Rows from expert 14 of block 3, named by matrix and row number. Rows with one number belong to one neuron. Each number is 128 + 24 x the weight over its row's rms, rounded and kept within 0 to 255. All counts start at 0.
# up: expert up (model.blocks.3.mlp.up, 32x128x128), inputs 0-127
# down: expert down (model.blocks.3.mlp.down, 32x128x128, transposed), outputs 0-127
up.48 [121 129 127 137 128 128 135 129 145  56 130 129  93 172  50 128 128 128 129  72 133 131 129 129 132 127 132 129 127 155 126  82  34 130 133  71  99 124 129 132 183 129 128 105 129 132 130 139  86 103 129 249 127 126 124 193 119 113 127 127 136 124 126 106 122 132 129 128 136 138 132 129 124 117 130 142 128 130 130 126 123 130 123 140 128 111 130 110 128 146  76 127 152 100 140 108 133  63 150 128 128 128 145 134 128 132 148 127 128 127 128 130 132 128 122 129 134 128 128 128 128 128 138 126 125 123  85 128]
up.49 [127 129 131 128 129 127 128 129 134 135 118 128 127 129 129 129 128 174 145 128 131 255 127 130 122 136 130 141 131 128 126 100 125  93 128 143 113 120 128 129 128 128 128 128 128 128 130 117  50  37 129 128 143 127 169 135  73 125 130 111 132 127 134  91 128 127 136 128 128 149 131 133 126 122 128 129 121 129 120 178 149 126 127 129 127 128 128 119 127 131 113 137 130 112 128  47 125 128  95 128 128 117 127 166 133 127 180  83 120 124 128 169 129 123 204 129 129 184 128 134 136 127 132 128 124 128 128 127]
up.50 [119 128 128 128 114 129 129 127 128 130 127 128 125 131 128 127 128 128  14 128 128 128 129 127 127 129 127 108 128 109 176 128 122 123 128 255 128 140 128 122 128 125 128 128  85 117 128 104 129 129 135 114 136 129 129 142 128 128 129 128 128 142 128 129 131 126 127 128 112 131 126 128 128 166 132 120 133 127 125 132 136  93 127 127 128 127 127 128 128 255 129 127 128 129  39 128 124 129 127 130 133 128 128 128 126 128 127 128 106 128 127 127 125 128 129 128 124 128 132 122 114 114 128 128 128 127 133 131]
up.52 [125 128 127 128 127 130 164 127 135 177 128 224 127 128 156 128 109 136 156 128 128 129 125 129 127 128 135 118 128 129 108 126 157 124 177 148 127 128 127 185 127 130 109 198 108 128 128 123 128 128 118 129 128 128 129 132 127 128 128  88 128 129 129 129 127 128 128 129 120 128 126  35 128 115 134 129 151 131 170 128 119 128 116 128 131 128 128 148 126 116 127 128 125 111 128 125 130 128 125 127  99 126 122 129 125 107 129 132 152 178 140 127 130 128 255 128 123 160 125 114 106  75 142 127 129 128 113 128]
up.53 [128 128 128 127 130 130 123 204 128 129 130 128 128 129 129 128 128 128 129 128 126 255 127 129 128 128 133 127 130 129 131 130 127 128 127 127 127 132 128 127 129 128 127 129 128 127 128 128 131 128 255 119 124 113 129 107 128 130 128  72 127 129 128 130 128 129 207 131 127 128 128 127 129 128 126 100 129 127  73 128 129 128 138 128 127 128 127 128 128 128 128 127 128 128 128 128 127 132 129 128 136 128 129 129 129 129 127 128 128 128 126 149 128 127 128 125 128 132 133 126 127 114 126 131 128 130 131 128]
up.54 [125 126 130 128 129 127 130 247 130 135 128 128 128 129 128 130 130 132 130 128 128 128 127 148 127 129 139 128 128 128 128 130 134 128 127 125 128 132 128 132 128 129 128 127 128 128 131 128 128 123 128 128 129 127 128 121 128 128 127 126 128 128 128 129 128 127 130 133 128 132 128 127 136 128 133 128 128 127 128 127 114 128  41 169  99 127 128  47 153 127 128 127 128 126 128 128 124 131 128 130 127 129 128 255 128 124 128 128 177 128 129 126  70 130 129 131 129 172 128  83 128 136 230 128 126 128 128 111]
up.55 [118 128 193 121 163 106 130  94 136 128 113 124 124 136 183 128 123 125 128 130 126 125 123 127 128 132 129 125 128 126 127 137 123 129 124 136  97 123 141 181 128 130  29 167 134 131 127 128 124 129 124 128 127 123 126 126 130 130 129 124 128 130 140 129 125 128 130 131 146 136 131 133 125 153 126 128 127 128 121 128 125 135 131 128 128 128 130 142 217 128 128 138 122 118 127 122 119 131 135 113 113 127 250 128 135 134 129 135  93 117 128 127 127 115 128 128 128 128 125 153 148 126 255 129 125 133 116 126]
up.56 [120 128 128 125 130 124 122 140 128 132 127 124 130 127 132 128 125 128 126 139 128 114 132 128 127 132 136 137 194 128 129 131 128 128 122 136 122 129 132 127 126 129 129 125   0 127 128 125 128 133 127 124 131 125 128 125 128 131 129 128 130 129 133 131 127 128 130 131 129 133 144 140 128 127 126 133 128 127 129 126 130 128 255 128 128 128 131 132 126 128 133 128 133 128 128 125 147 129 128 132 128 129 109 127 126 128 128 128 128  94 128 128 120 126 128 127  44 128 111 128 117 128 123 130 128 128 131 128]
up.59 [127 128 141 126 133 127 129  92 129 133 115 126 128 127 135 128 120 124 130 130 114 124 129 143 124  93  64 128 141 126 129 133  88 129 128 137 121 128 131 130 126 129 115 128 132 125  90 123 128 119 128 177 128 128 133 154 131 131 131 110 134 114 128 102 125 121 131 189 125 143 101 131 139 148 127 124 113 130 120 125 127 129 129 128 129 128 128 143 132 233  11 150 128 128 128 129 132 136 155 130 127 126 187 144 186 169 128 130  21 131 128 128 131 128 126 134 126 130 118 136 128 128 203 127 131 128 110 127]
up.60 [127 128 129 129 121 128 129 147 128 129 121 128 128 135 128 128 130 132 155 128 128 255  92 141 127 146 131 128 135 129 128 128 130 114 130 128 126 128 128 127 128 129 128 128 128 128 128 127 129  94 255 126 128  83 139 111 106 128 120  82 128 129 128 128 128 128 139 128 127 134 128  48 132 127 128 115 128 128 101 144 128 115 128 128 128 128 128 128 119 129  91 126 128 113 128 122 130 129  62 125 150 128 128 129 129 128 132 100 128 129 127 130 131 128 130 128 128 140 132 126 127 127 128 131 128 128 129 128]
up.61 [109 128 127 100 116 128 130 128 129  86 130 160 148 128  93 127 133 129 128  44 157 230 128 127 129 125 128 128 148 206 201 108 163 130 107  58 128 129 103 125 149 131 129 130 128 128 118 165 128 120 146 130 132 128 107 115 128 128 128 120 120 126  98 104 128 147 129 133 163 130 129  71 127 128 124 122 129 101 125 134 128 125 135 127 128  82 121 128 128 125 124 126 118 161 100 131 121 130 128 155 198 113 142 128 130  94 128 120 150 131 129 126 125 128 148 126 126 131 184 130 127 127 116 130 142 131 193 130]
up.63 [128 141 164 128 128 131 129 125 128 129 128 150 128 129 130 128 129 128  82  93 128 130 136 119 128 128 128 128 127 149 128 121 187 128 128 137 128 131 143 108 158 134  97 244  27 135 128 130 128 129 128 128 128 128 114 119 127 121 129 128 122 129 113 128 128 158 124 129 129 128 128 114 128 127 129 132 129  57 132 131 124 148 134 136  94 127 127 126 131 155 167 129 128 128 128 127 139 127 129  99 127 128 128 128 124 110 128 128 128 121 128 122 131 128 255  75 127 141 176 128 127 111 129 118 125 129 134 120]
up.64 [169 128 126 128 146 128  94 129 161  25 130 129 128 125 111 128 206 116 128 128 128 125 128 129 184 150 152 137 126 129 171 136 128 131 129   2 128 166 104 147 137 133 103 128 128 129 127 129 125 139 128 127 115 154 128 127 161 124 131 142 128 128 128 123 122 128 129 129 128 139 132 129 128 128 128 130 114 128 113 124 130 141 131 129 129 129 128 128 127 128  98 103 128 127 129 127 129   9 129 129 129 176 165 130 126 128 145 152 129 112 128 128 180 128 124 129 128 128 141 128 134 141 128 127 129 129 128 108]
up.65 [127 128 128 125 128 128 128 115 133 128 135 136 129 131 115 128 159 128 208  81 146 255 129 128 150 128 134 122 127 163 127 128 125 167 129 119 128 130 165 159 137 139 142 120 223 135 128 128  51 128 125 128 148 128 113 109 132 126 127 176 128 121 128 139 128 128 129 128 130 145 130 128 127 125 128 144 128 127 135 128 127 137 127 128 128 128  44 106 128  48 128 127 134 128 128 129 128 120 109 133 128 128 128 128 128 127 143 128 134 128 128 128 135 144 128 118 128 128 128 128 128 127 132 120 127 131 145 105]
up.66 [ 81 129 127  24 145 128 126 134 124 196 137 128 128 117 129 128 129 129 128 128 129 129 126 100 128 124 128 128 127 128 163 127 128 129 147 119 114 152 129 128 128 175 112 126 135 128  25 128 156 115 130 128 132 142 125 128 164 130 120 124 127 161 129 129 129 145 108 170 126 124 132 125 128 128 128 128 202 123 135 200 128 127 119  90 128 129 128 128 128 126 128 133 124 127 128 107  95 129 123 115 128 124 128 109 128  98 166 127 122 128 128 128 130 127 128 125 129 168 128 127 126 119 112 130 128 245 130 107]
up.67 [115 127 128 131 132 128 137 128 128 126 128 125 125 131 127 129 128 128 126 128 136 128 128 108 179 128 128  91 103 128  99 130 182 125 128 126 128 114 125 127 128  89 128 159 131 149 131 190 128 118 118 127 126 121 129 125 135 129  98 123  20 130 127 124 130 128 125 127 149 110 127 128 128 128 128 128 146 128 143 127 128 129 106 121 128 129 128 124 128 123 134 178 127  92 149 129 126 172 128 127 126 129 128 120 219 128 128 136 120 128 128 123 129 126 255 127 132 119 128 129 128 128 122 127 127 129 127 135]
up.68 [129 141 161 131 105 128 136 129 129 127 127 128 166 132 122 127 127 129  70  37 131 143 134  96 127 127 130 128 217 163 140 127 128 110  92  75  99 109  62 122 157 134 130 175  64 128 128 143 128 135 145 105 102 128 128 134 122 127 130  99 128 115 137 124 128 176 128 126 150 104 122  95 125 126 129 128 129  92 123 174 128 126 169 128 112  49 129 134 127 140 127 128 131 125  51  95 121 127 117 127 144 129 119 128 132 113 121 123 120 128 127 117 125 128 152 134  94 135 163 128 137 126 116 131 129 125 153 128]
up.69 [113 128 168 130 126 128 129  97 124 114 128 128 128  37 124 128 138 129 130 128 129 128 136 127 127 127 255 131 129 128 127 121 128 127 128 124 129 161 184 128 128 120 130 128 127 128 182 129  98 138 128 138 171 137 130 145 127 129  29 128 127 130 180 129 129 128  25  95 125 124 128 128 130 127 137 128 127 128 128 131 129 126 127 128 128 126 128 128 130 128 140 129 128 129 128 127 123 128 105 128 128 127 128 127 129  80 127 126 128 128 129 128  96 127 128 128 132 133 131 128 129 128 127 126 126 127 128 130]
up.70 [ 88 128 128  99 133 134 119 255 125 151 142 128 127 142 129 129 128 128  80 128 127 128 128 123 128 126 129 124 128 128 136 129 129 136 129 122 128 142 126 128 128 127 119 129 126 127 117 128 131 127 255 124 108 129 128  73 137 132 126  79 128 128  94 128 130 134 127 167 126 112 128 128 128 120 121 132 141 126 125 128 128 128 129 125  99 129 128 124 128 127 127 128 128 131 127 128 128 128 129 127 129 128 131 128 128 129 128 129 131 135 128 130 128 130 127 109 128 121 128 127 122 118 129 128 155 132 133 128]
up.73 [127 128 128 128 129 127 128 179 143 166 128 128 131 129 128 128 128 131  95 128 127 127 177 175 128 128 202 124 128 127 128 128 129 128 125 136 128 127 123 129 128 127 128 136   0 116 130 124 128 126 128 124  81 128 129 132 129 128 134 127 128 128 127 128 128 128 212 130 128 108 128 128 128 129 128 127 129 128 121 126 125 133 105 129 120 128 129 114 146 224 128 128 129 128 129 140 130 129 208 131 128 129 128 130 128 129 128 130 162 128 130 129 111 128 208 128 128 128 128 112 127 117 130 128 127 127 128 127]
up.74 [122 128 128 146 117 129 148 131 130 153 131 128 134 132 146 128 128 128 130 128 128 128 135 176  88 128 128 133 127 128 128 128 128 120 123 128 130 143 138 128 128 125 112 127 128 123 128  55 130 130 129 116 163 132 126 120 127 128 150  61 127 125 132 139 128 126 128 126  71 137 131 131 130 128 130 129 128 128 128 132 129 126 114 174  87 145 127 129 126 128 128 128 130 128 112 128 118 174 128 128 129 112 113 254  52 128  80 128 128 128 128  90  82 128 128 129 128 129 128  15 114 170 171 132 148 115 129 128]
up.75 [129 127 129 133 126 129 128 128 120  97 129 147 138 127  93 128 148 129 129  90 147 169 126 128 128 131 127 127 131 255 133 128 199 127 119 123 128 130 129  30 154 128 137 128 125 143 127 141 128 126 129 127 136 128 128 128 127 126 127 134 128 127 113 128 127 128 128 122 126 129 128 130 130 124 128 129 129  97 115 130 127 125 135 133 127 126 114 127 101  53 127 128 128 127 129 129 119 133 109 129 128 126 136 129 127 122 128 122 127 127 128 120 128 131 139 101 129 128 129 126 124 126 128 130 149 124 160 128]
up.77 [119 129 127 141 131 104 138 119 129 154 112 127 127 128 164 128 110 128 127 128 128 241 135 149 126 126 130 116 128 128 128 155 207 126 128 127 135 128 110 134 129 125 157 128 128 127 130 128 119 121 116 127 128 128 128 128 131 128 129 124 136 128 101  51 124 120 132 127 128 128 128 130 127 136 128 108 174 128 104 126 126 130  89 119 128 128 128 147 142 128 129 245 128 128 132 172 128 170 133 128 126 118 128 104 153 135 128 133  91  90 129 167 128 128 232 127 128 130  88 146 112 129 129 128 128 127 127 126]
up.78 [126 128 127 127 128 129 128 129 128 199 125 129 124 129 128 127 129 128 127 127 129   0 128 126 124 125  98 113 130  97 169 127 127 127 127 252 128 107 133 116 107 128 130 129 126 113 129  92 128 194 130 126 146 137 128 138 128 127 126 129 130 145 129 139 136 124 127 128 103 133 114 127 127 225 131 126 127 126 128 134 130 117 128 110 127 126 127 145 129 129 131 128 126 128 126 128 120 139 127 131 128 132 129 125 128 127 116 127  34 127 127 134 115 129 129 129 106 129 140 128 110 108 127 128 127 128 178 134]
up.79 [127 129 128 120 131 128 126 128 153 129 126 128 127 130 128 128 128 128 123 128 127 255 127 140 128 136 137 124 130 128 128 129 128 134 124 124 124 128 128 132 129 128 124 129 128 128 123 128 129 127 169 126 127 128 125 127 131 127 128 103 130 127 126 118 128 128 255 141 134 142 128 137 128 125 127 127 128 127 121 126 131 130 126 127 128 127 127 130 134 129 132 126 128 124 129 128 127 141 130 151 134  99 126 129 128 129 147 130 128 127 128 131 129 132 129 123 127 136 125 137 127 126 126 129 128 132 130 127]
up.80 [123 122  84 129 127 129 146 131 101 128 125  65 129 120 128 128 127 128 118 129 128 128 128 128 128 107 125 129 124 127 128 127 130 129 169 127 149 129 220  72 122 126 166 128 129 126 131 117 155  99 128 128 141 128 121 105 129 161   5 128 113 126 124 130 128 120 109 126 120 117 127 139 128 116 136 121 126 113 176 128 129 126  63 127 128 127 101  89  96 149 251 128 127 128 126 134 127  76 127 144 129 128 128 128 133 128 147 131 145 132 125 113 129 155 127 126 127 122 125 128 112 131 128 110 129 127 128 129]
up.81 [120 128 167 126 127 127  92 124 128 116 136 130 123  42  25 128 131 137 174 126 130  67 129 126 126  67 125 129 131 129 127 113 127 126 128 128 115 118  66 128 128 129 112 141 124 128 124 205 128 131  37 132 129 127 128 134 126 122 132 137 128 130 172 129 135 127  13 127 132 126 125  91 128 131 126 128 125 128 130 135 129 125 116 128 128 128 127 129 128 123 129 129 130 127 132 130 188 128 128 125 128 128 162 128 111 127 124 123 136 123 128 128 129 127 129 147 126 159 142 136 129 128 128 130 127 134 132 128]
down.48 [128 127 122 130 125 126 127 131 128 255 128 111 127 129 126 128 124 129 130 128 127 126 128 142 127 128 123 124 123 230 125 127 129 128 132 128 127 128 129 128 114 126 154 243 127 127 120 128 131 129 128 129 129 130 141 127 221 128 131 128 127 129 129 117 128 132 129 128 131 134 128 125 121 126 128 128 128  33 131 128 162 129 128 150 128 129 126 128 128 144 129 125 128 198 130 126 128 128 106 124 128 127 128 127 127 130 123 128 131 153 125 111 129 127 118 126 129 127 128 127 127 127 129 128 127 128 185 128]
down.49 [130 135 121 130 127 125 128 128 129 162 129 122 128 129 108 147 128 127 134 134 128 114 126 127 131 128 127 128 127 255 104 132 126 127 128 130 125 126 127 144 126 122 127 186  93 130 129 129  75  77 130 118 134 146 129  88 142 128 130 126  93 168 147 127 126  91 125 129 188 126 124 129 133 153 130 127 128 128 203 134 122 128 114 150 128 127 124 127 130 136  47 128 129 129 127 132 110  27 128 129 128 128 173 128 130 128 125 127 120 130 128 129 128 128 126 128 129 128  70 130 165 127 132 129 128 129 128 141]
down.50 [129 128 129 126 168 128 129 117 128  73 131 218 129 128 195  53 169 128 113 106 128 151 125 125 130 128 128 129 128   0 143 131 105 128 128 132 128 128  83 118 127 133 129 132 129 131 128 255 128 128 130 128 135 126 128 124 129 129 126 128 136 127  95 128 127 126 126 124 129 124 122 129 128 129 126 128 130 130 129 129 128 128 126 124 128 114 134 128 128 121 128 128 127 127 127 128 128 128 105 141 128 127 128 127 131 122 127 128 109 128 128 128 135 130 130 128 118 128 125 138 130 131 129 128 128 128 149  97]
down.52 [133 127 126 120 109 128 131 126 129 128 128 129 140 132 128 169 108 128 128 127 166 209 128 127 133 128 126 107 128 126 122 128 129 142 186 133 126 127 128 128 132 127 171 128 128 128 166  91  62 111 128 129 130 205 129  91 129 128 129  66 128 132 128 129 126  36  59 130 127 128 134 147 128 101 126 128 119 127 128 127 129 129 106 128 128  43 123 126  94 127 128 154 130 128 103 174 140 126 127 147 128 174 128 141 128 177 128 127 127 140 128 122 138 127  53 128 124 128 129 121 128 124 129 128 129 128 133 138]
down.53 [129 128 122 131 126 128 129 131 140 128 129 119 128 129 128 138 130 126 142 134 127 121 125 128 135 126 255 128 255 129 118 129 128 131  81 128 128  99 124 164 130 127 128 129 131 129 128 128 131 128 129 116 133 153 177 128 128 128 148 125 126 126 128 128 128 128 124 132 170 127 128 151 134 152 130 130 128 133 183 132 127 128 126 130 122 128 128 126 129 133  53 127 137 128 128 127 127  86 128 131 127 125 127 128 130 127 122 116 127 129 128 156 128 123  43 118 128 134 134  97 135 128 129 129 126 128 128 166]
down.54 [117 126 128 138 104 133 113 129 130  51 128  98 130 151 128  28 128 130 212 162 125 125  94 129 127 129  96 176 125 133  81 128 128 158 105 216 133 130 128 129 126 124 124 128 126 133 116 128 131 131 117 120 129 128 128 126 127 124 128 127 128 197 126 130 127 132 126 119 135 128 140 130 128 132 127 129 128 127 128 110 133 163 129 151 128 120  76 127 128 125 128 126 200 142 130 122 129  99 145 149 127 127 125 130 128 125 122  52 164 128 127 126 129 128 122 110 124 153 129 128 129 129 128 203 129 128 129 127]
down.55 [126 131 128 124 131 121 123  79 134 129 128 128 118 124 128 118 129 126 129 136 127 120 130 130 127 129 113 127 129 125  82 127 126 128 130 153 125 128 130 128 128 127 235 188 125 126 134 110 128 128 127 123 121 126 123 165 128 131 122 128 124 134 217 123 129 128 150 203 128 129 125 123 127 128 128 155 124 129 143 128  85 132 129 118 128 128 129 145 128 145 123 129 128 127 128 132 127 127 129 117 134 128 142 128 131 121 140 184 104  96 125 128 119 166 141 170 148 131   0 128 126 127 128 128 130 130 127 127]
down.56 [126 128 128 127 128 124 128 124 128 130 129 128 128 128 128 126 128 129 128 129 129 128 128 128 128 128 129 128 128 126 128 130 127 127 128 128 126 129   0 128 129 129 129 129 122 128 125 128 129 135 128 131 134 128 129 125 128 129 128 128 244 128 127 128 129 127 128 130 129 129 129 127 123 125 131 122 128 129 132 128 126 128 129 131 127 126 126 128 129 125 126 128 127 128 129 128 128 129 128 134 129 127 128 127 126 128 129 129 125 130 128 127 130 255 128 130 128 126  22 157 129 130 128 128 128 129 128 129]
down.59 [123 133 129 128 130 125 126   0 125 129 123 127 127 128 157 125 128 128 125 121  59 128 130 128 130 128 121 128 131 127 128 127  86 127 129 128 123 129  85 128 129 138 176 132 141 128  97 128 128 128 130 128 125 101 129 146 136 128 139 128 132 128 128 129 162 126 135 182 162 130 121 125 130 127 127 124 126 132 128 129  95 128 128 125 130 128 170 126 128 140  50 129 120 128 127 128 128 132  40 129 128 128 189 124 131 108 128 130  86 126 130 126  98 128 134 141 130 126 124 133 113 156 128 125 128 127 130 128]
down.60 [130 133 118 129 127 128 129 128 133 130 129 127 133 128 154 154 152 127 141 128 128 127 128 127 131  64 241 128 255 129 101 129 122 128 128 128 127  73 127 173 128 128 128 128 142 128 131 128 128  96 130 117 146 129 169 106 154 128 135  99 127 127 130 127 127  94 127 129 168 128 125 128 131 148 133 127 128 130 209 132 117 128 125 150 128 123 127 126 155 139  80 127 129 128 127 136 120  63 127 132 126 128 129 129 129 127 122 122 128 133 131 138 125 128  82 126 128 130 130  86 142 128 130 129 127 130 129 155]
down.61 [129 129 105 132 128 122 129 130 148 181 128 119 127 127 128 155 124 120 129 131 130 123 116 133 117 128 140 132 128 113 128 102 129 127 127 129 128 127 127 128 127 126 128 149 103  95 156 126 128 131 127 126 192 127 127  56 126 130 131 129 125 128 133 136 129 118 128 129 134 130 135 129 127 135 129 134 121 134 252 131 128 129 139  73 126 151 129 154 129 129 128 128 127 126 143 125 144 134 144 128 130 125 128 127 255 129 131 128 103 103 129 131 128 170 123 135 129 133  88 120 137 130 120 112 127 129 128 129]
down.63 [147 129  85 129  88 127 141  28 138 128 134 129 126 130 129 130 221 114 128 127 131 137 131 127 123  98 128 128 128 150 136 112 130 129 191 126 123 131 122 125 128 133 127 126 128 134 127  65 128 140 128 130 108 127 129 127 162 125 138 128 128 147 136 117 128  94 127 192 170 129 128 128 130 126 130 129 131  61 127 126 126 129 125 142 132 125 148 123  90 145 118 132 128 127 118 128 128 109 129 128 128 128 162 127 142  32 125 128 122 216 132 127 130  54 127 125 136 126 129 128 128 130 128 130 128 127 123 118]
down.64 [101 127 138 128 120 132 128 127 138 193 118 120 132 128 127 171  33 132 128 128 126 131 129 135  75 128 128 123 129 255  84 128 129 128 131 128 129 128 129 120  64 103 128 127 120 126 129 126 133 138 128 130 126 130 155 125 128 129 163 128 128 128 124 128 127 197 128 128 128 150 178 128 122 130 133 128 126 129 160 171 128 127 128 129 128 190 127 124 128 128 130 121 126 128 128 126 128 124 133 123 122 128 135 129 114 128 124 124 128 128 121 128 135 207 125 119 175 127 131 123 127 127 129 134 128 129 124 127]
down.65 [129 128 126 128 127 128 122 146 128 168 128 119  61 129 124 204  92 128 149 128 127 132 224 132 127 133 140 128 124 126 128 127 141 127 173  41 122 120 143 138 102 128 141 216 128 128 128 128 103 119 128 125 128 128 135 127 198 126 155 125 127 128 132 129 130  21 119 128 135 129 151 129 128 129 129 130 127  48 186 128 129 130 134 129 114 128 131 128 125 132 129 127 127 129 142 110 126 128 128 128 150 128 156 128 125 108 129 128 121 131 128 136 128 118 121 118 130 129 128 127 141 128 128 128 120 128 128 141]
down.66 [127 130 127 182 129 144 128 143 127  65 127 129 120 127 160 127 128 129 128 127 123 128 131 152 157 128 129 128 127 122 128 126 144 128 128 127 181 127 127 132 129 128 129 131 132 128 128 137 129 119 127 128 123 162 116 131  64 128 102 128  95 121 129 236 127 132 130 178 111 119 177 128 155 134 128 130 104 130  76 124 131 127 126   7 128 128 131 123 115 130 127 128 128 132 128 136 128 120 125  77 127 126 129  58 126 155 132 126 128 113 129 127 145 132 129 128 114 124 116 128 127 120  52 107 113  88 129 129]
down.67 [130 127 129 131 129 128 128 129 128 128 128 129 128 128 105 145 127 128 128 144 140 126 128 128 113 128 128 128 140 127 190 128 128 128 128 128 130 128 248 128 180 128 126 129 106 128 129  91  84 128 128 128 127 128 128 128 127 128  93 129  52 144 130 128 128  43 128 129 131 129 130 162 128 129 128 128 127 127   2 128 109 131 129 128 128  18 118 131 128 125 132 128 128 129 128 127 126 127 131 128 133 157 127 127 131 129 130 127 128 116 128 128 128 128 128 131 128  82 130 127 132 125 126 120 128 119 128 123]
down.68 [145 131 105  85 137 125 135 124 129 193 157 120 129 170 125 137 126 121 145 128 129  72 138 125 129 140  56 128 128 128 139 147  80 128 128 125  58  96 115 127 117  84 123 249 125 127 129 136 128 128 128  61 163 127 130 101 129 139 126 128 127 125 128 124 128  63 128  92 160 127 115 134 124 102 128 129 137 136 173 153 160 126 111 131 124 129 134 127 159 127 133 125 127 124 172 158 127 129 131 128 128 123 133 128 179 110 125 133 103 123 129 130 131 129 127 131 131 129 111 120 140 125 128 127 119 128 144 179]
down.69 [127 132 125 115 128 128 128 128 128 128 128 108 128 128  87 190 125 126 117 128 129 128 129 129 128 128   0 128 128 128 128 128 164 128 129 128 129 129 128 138 128 128 126 115 134 128 129 128  85 137 124 128 128 127 127 137 128 126 119 138 128 125 132 129 128 128 128 124 129  71 128 121 136 128 117 128 129 194 118 128 128 128 128 113 128 131  57 127 134 123 128 129 129 127 123 129 132 172 144 121 128 128 128 128 128 127 127 222 219 128 127 128 129 129 126 132 129 128 127 128 112 127 129 128 128 127 128 128]
down.70 [128 126 128 129 127 142 126 131 132  12 126 126 127 129 166   0 128 127 130 131 129 128 129 130 127 127 255 128 128 129 130 131 108 130 127 127 138 140 112 129 127 129 128 129 130 130 126 128 130 128 124 116 129 120 127 125 124 130 128 131 120 128 109 130 127 128 127 129 128 116 143 130 122 138 130 132 127 129  85 128 128 123 128 134 120 114 129 112 128 122 130 118 127 128 128 126 126 129 136 133 128 127 126 128 127 125 127 100 131 128 128 129 129 133 128 128 104 130 121 101 128 128 127 127 128 136 133 134]
down.73 [119 123 127 129 126 128 130 128 139 127 128 128 133 155 128  21 131 131 128 130 132 130  31 137 125 126 129 128 127 129 127 132 135 151 137 234 131 134 121 126 128 130 151 130 115 129 128 127 130 132 127 195 129 139 128 104 127 128 128 128 133 178 126 128 128  90 120 131 131 128 143 169 126  91 107 127 126 108 129  95 127 127 130 129 130  75 123 128 125 125 125 138 140 128 129 126 129 125 132 136 129 128 128 128 129 126 128   0 127 130 126 129 128 103  93 128 111 127 130  91 131 129 132 128 131 128 129 124]
down.74 [144 122 129  53 130 128 126 128 128 126 130 133 131 128 180  84 129 139 127 128 129 112 125 133 142 163 128 128 128 108 126 159 125 146 127 189 128 133 106 128 127 128 129 127 159 154 115 179 113 120 123 128 140 127 128 125 127 128 128 122 129 134 127 139 129 127 127  68 101 122 129 128 116 124 127 128 128 128 129  61 139 143 128 183  51  99 125 130 128  80 128 173 129 127 128 125 117  72 121 173 129  28 128 144 128 120  82 122 162 128 129  53 129 130 100 129 125 129 128 129 128 129 131 129 127 166 129 126]
down.75 [126 128 126 135 128  56 217 128 128 129 153 126 126 128 126 148 128 127 127 127 124 145 128 128 118 129 128 136 128 117 154 126 128 127  87 128 127 128 128 128 129 128 129 152 114 122 179 200 128 131 127 116 129 128 129 108 128 129  98 129 125 129 127 132 131   0 128 128 131 133 130 115 125 126 128 128 211 131 148 128 128 129 132 129 128 128 127 134 129 137 123 128 128 127 136 128 129 140 130 129 191 127 133 118 130 129 136 128 118  94 124 131 128 128 126 126 128 128  76 125 134 128 125 121 121 128 149 122]
down.77 [130 126 108 129 128 127 145 115 130 149 128 129 128 123 112 147 128 128 126 127 129 130 128 128 128  97 212 128 174 128 176 128 128 129 160 132 129 116 158 132 135 127 162 128 113 123 128  58 128 131 128 230 128 190 138 102 122 128 128 119 117 131 127 128 128  50 126 127 149 101 127 202 128 160 128 128 116 107 127 129  55 129  88 128 143 128 128 129 129 129  96 131 132  97  93 157 126  98 127 135 128 128 126 128 128 129 134 116 111  47 128 129 125 132 154 134 127 127 133 128 161 128 128 128 116 127 130 120]
down.78 [129 129 128 128 128 128 128 126 125 128 128 201 129 128 132  60 176 128 125 120 128 171 128 127 131 128 128 128 128   0 129 128 126 128 128 128 128 127   3 128 210 130 128 128 162 128 128 178 128 128 129 128 128 128 128 135 128 128 127 128 147 127 127 128 128 126 128 128 128 128 125 112 132 128 127 128 129 178 129 128 128 128 128 126 129 128 132 123 128 128 127 128 128 128 128 129 128 128 118 130 128 129 112 128 129 127 128 128 127 127 129 128 127 128 139 130 127 128 127 133 128 129 128 128 128 128 130 127]
down.79 [115 128 121 135 123 126 128 131 138 129 128 100 126 129 127 129 128 127 161 145 127  78 127 138 133 128 254 127 125 167 119 128 129 127 129  78 128 128 128 137 127 126 128 164 126 128 128 123 136 129 129 128 131 141 128 116 127 128 142 127 126 128 132 127 128 129 121 134 164 126 130 139 131 133 131 128 123 128 160 130 128 128 128 128 126 128 127 133 128 135   0 127 128 129 129 127 127  84 133 128 128 125 127 128 131 129 126 124 127 132 127 137 129 116 122 119 130 127 131 127 242 128 127 131 124 128 128 144]
down.80 [139 128 127 114 130 128  63 142 120 111 163 128 128 128 125 166 129 126 128 128 128 193 128 135 128 141 129 120 123 128 129 128 127  88 123 120 130 125 125 141 124 127  45 128 128 128 128 137 129 172 128 128 180  82 117 177 123 128 128 174 127 119 128  52 128 128 164 108 113 136 125 125 131 123 128 129 147 126  75 126 163 128 128 120 128 127 127 124 170 129 225 114 127 128 127 128 128 128 117 109 128 112 128 131 128 128 124 169 128 128 129 128 140 129 131  33 111 128 192 126 127 124 127  93 133 127 128 141]
down.81 [125 130 126 136 128   0 216 128 128 128 128 130 131 128 126 128 128 128 127 129 126 169 128 128 127 118  92 128 128 128 127  95 127 130 130 128 130 125 135 130 162 123 128 113 148 128 154 128 128 126 128 128  89 130 130 146 129 128 128 126 128 128 140 128 130 199 149 144 126 131 127  46 130 129 119 128 132 170 126 153 130 129 131 128 131 130 124 128 127 148  84 126 131 129 141 127 116 126 127 126 127 140 129 117 127 126 128 214 131 124 127  88 127 125 128 162 158 128 127 128 128 126  92 127 127 130 127 132]